Rows from block 2 of a small self-supervised image encoder, named by matrix and row number. Each number is 50 + 10 x the weight over its row's rms, rounded and kept within 0 to 99. All counts start at 0.
After each channel's rows are labels from the 100 images, of 14848, where the channel reaches its highest value: "top examples" is what is common among them. Only what is clearly more common there than usual is listed. The data: analogue clock faces. In brackets: how many of the 100.
# conv: 3x3 conv (model.blocks.2.conv.weight, 64x64x3x3, each kernel summed), inputs 0-63

conv.49:34 50 50 45 51 55 56 45 29 43 51 34 59 46 71 50 39 70 36 45 28 43 53 61 48 59 52 46 44 65 41 63 52 40 50 44 48 62 46 49 38 59 37 57 47 47 53 36 38 58 44 62 35 52 53 49 40 57 57 46 48 64 74 64
top examples: minute hand past 11 (33); minutes: 55 to 59 (33)

conv.7:54 43 54 57 43 48 57 48 55 59 47 48 35 44 66 51 57 26 45 45 48 48 31 43 66 47 71 53 46 78 51 39 34 63 50 64 52 47 45 41 41 53 42 49 65 48 40 38 45 55 56 50 45 52 48 43 45 44 41 50 28 31 65 45
top examples: hour 4 (53)

conv.2:60 48 37 54 50 37 47 54 44 52 41 31 49 43 47 49 48 53 33 38 50 53 54 24 31 39 47 33 53 57 39 37 31 60 53 48 52 37 43 48 46 48 21 46 34 37 56 33 54 41 45 46 48 40 47 48 49 39 47 45 57 43 61 62
top examples: four ticks (50)

conv.10:46 61 43 52 69 69 40 46 39 42 47 39 53 56 30 48 41 68 69 40 49 54 41 45 30 41 52 64 40 27 43 49 40 43 61 65 49 55 43 44 50 58 58 42 50 46 49 47 55 42 31 51 37 52 53 50 62 47 44 36 46 33 45 43
top examples: hour 8 (72); minute hand past 9 (45); minutes: 45 to 49 (45)

conv.4:47 38 37 42 67 66 45 45 57 56 33 45 61 50 65 46 68 61 63 52 31 45 39 58 69 54 54 53 41 62 43 47 51 59 48 51 46 63 44 52 47 70 57 67 56 51 56 65 48 46 43 58 55 29 37 59 57 67 49 42 52 59 58 55
top examples: numerals (52); hour 7 (50)

conv.45:51 32 37 52 43 58 61 50 61 53 49 36 36 36 51 47 44 31 43 45 45 52 50 36 45 38 50 57 49 53 34 39 52 57 47 54 52 49 62 42 43 54 26 46 41 40 46 43 51 54 58 43 43 33 54 61 38 52 46 85 55 44 31 45
top examples: numerals (57)

conv.14:64 55 45 39 58 54 62 48 41 57 34 39 54 44 37 39 38 43 53 51 33 53 82 47 32 59 53 64 52 53 49 62 42 36 67 47 56 42 54 40 47 50 31 38 53 43 49 65 42 48 50 41 50 34 65 61 52 53 46 56 51 39 39 47
top examples: four ticks (55)

conv.35:29 37 66 38 59 45 46 50 50 62 65 65 47 39 52 65 41 29 58 40 35 63 52 48 57 46 47 42 60 42 48 37 44 36 38 50 48 52 48 41 43 61 36 48 62 41 46 43 29 50 50 48 31 62 34 37 50 55 50 40 46 50 38 51
top examples: four ticks (73); minute hand past 6 (49); minutes: 30 to 34 (49)

conv.46:37 55 47 43 56 40 52 53 46 50 44 46 67 34 57 68 41 78 38 47 57 53 57 41 37 41 61 58 45 41 38 41 36 33 46 50 52 69 33 57 52 69 53 45 46 43 50 47 58 57 51 57 60 50 41 40 47 28 37 44 53 61 43 52
top examples: hour 1 (62); numerals (52); hour 7 (27)

conv.24:62 48 44 56 33 49 54 45 55 46 43 37 54 38 50 58 42 46 36 49 30 53 49 36 47 62 54 51 39 28 45 46 55 47 45 84 61 32 33 57 58 33 42 55 54 34 49 41 52 65 45 54 39 47 37 48 45 40 51 38 53 52 51 55
top examples: dark face (98); hour 4 (36)

conv.47:63 45 50 40 49 36 60 42 62 59 41 54 41 45 55 47 41 58 42 50 45 37 66 30 49 32 50 41 46 44 55 57 32 40 43 43 49 38 54 59 38 59 51 37 62 50 42 30 63 29 48 57 42 40 45 41 60 30 44 34 43 41 41 48
top examples: dots (64)

conv.9:55 67 65 40 54 56 50 48 52 35 51 59 55 42 59 76 36 46 38 48 36 41 45 43 50 29 23 40 48 53 50 51 48 51 43 47 45 47 62 44 50 59 49 57 40 37 32 34 40 46 45 53 41 62 37 48 59 62 65 54 36 43 39 42
top examples: four ticks (92); hour 6 (28)

conv.27:72 66 58 43 36 51 38 61 41 51 62 59 51 54 26 55 63 37 56 49 66 56 34 41 65 47 45 48 50 40 50 62 50 45 50 49 51 29 41 42 50 39 55 43 59 52 58 62 49 46 58 46 39 50 57 44 60 28 52 34 49 52 42 34
top examples: four ticks (57); hour 9 (44); hour 8 (29)

conv.51:50 44 42 48 46 41 50 45 39 63 68 60 39 60 53 41 42 18 37 41 58 47 42 39 57 50 51 73 49 46 28 51 38 43 44 56 47 58 45 55 46 55 57 43 43 32 54 52 55 56 50 49 32 30 64 50 48 33 47 47 65 47 40 48
top examples: hour 4 (39); minute hand past 7 (30); minutes: 35 to 39 (30); hour 5 (29)

conv.31:42 56 69 58 48 64 62 54 49 61 57 51 43 35 51 46 46 57 42 58 52 41 54 49 53 66 44 47 24 57 49 50 51 49 39 57 49 61 42 33 34 62 42 56 56 39 32 34 44 50 42 53 39 61 28 40 60 62 57 52 54 43 39 28
top examples: hour 6 (40); minute hand past 6 (30); minutes: 30 to 34 (30)

conv.30:43 41 57 43 60 59 43 48 37 46 51 40 57 26 54 71 54 57 38 51 23 65 29 55 51 47 45 40 64 41 44 46 54 39 37 45 64 49 53 42 50 47 29 48 37 49 61 43 44 62 66 55 43 58 45 58 41 55 50 60 53 45 64 55
top examples: dark face (72); minute hand past 3 (25); minutes: 15 to 19 (25)

conv.61:55 34 42 32 66 41 46 49 44 54 49 53 45 47 55 61 38 67 42 47 52 33 54 45 44 46 56 74 48 57 36 36 51 54 42 61 59 45 24 55 48 53 53 52 48 35 37 46 68 53 54 63 58 52 53 57 55 29 42 29 47 58 49 52
top examples: hour 8 (60); minute hand past 5 (32); minutes: 25 to 29 (32); hour 2 (29)

conv.8:45 55 48 54 57 42 39 39 63 53 53 52 56 40 40 56 52 67 50 61 44 41 54 54 42 55 54 57 51 44 50 59 64 58 56 50 43 64 46 39 56 47 05 49 58 55 56 56 49 48 57 33 65 51 59 34 48 48 37 30 54 53 64 55
top examples: numerals (51); minute hand past 12 (35); minutes: 0 to 4 (35)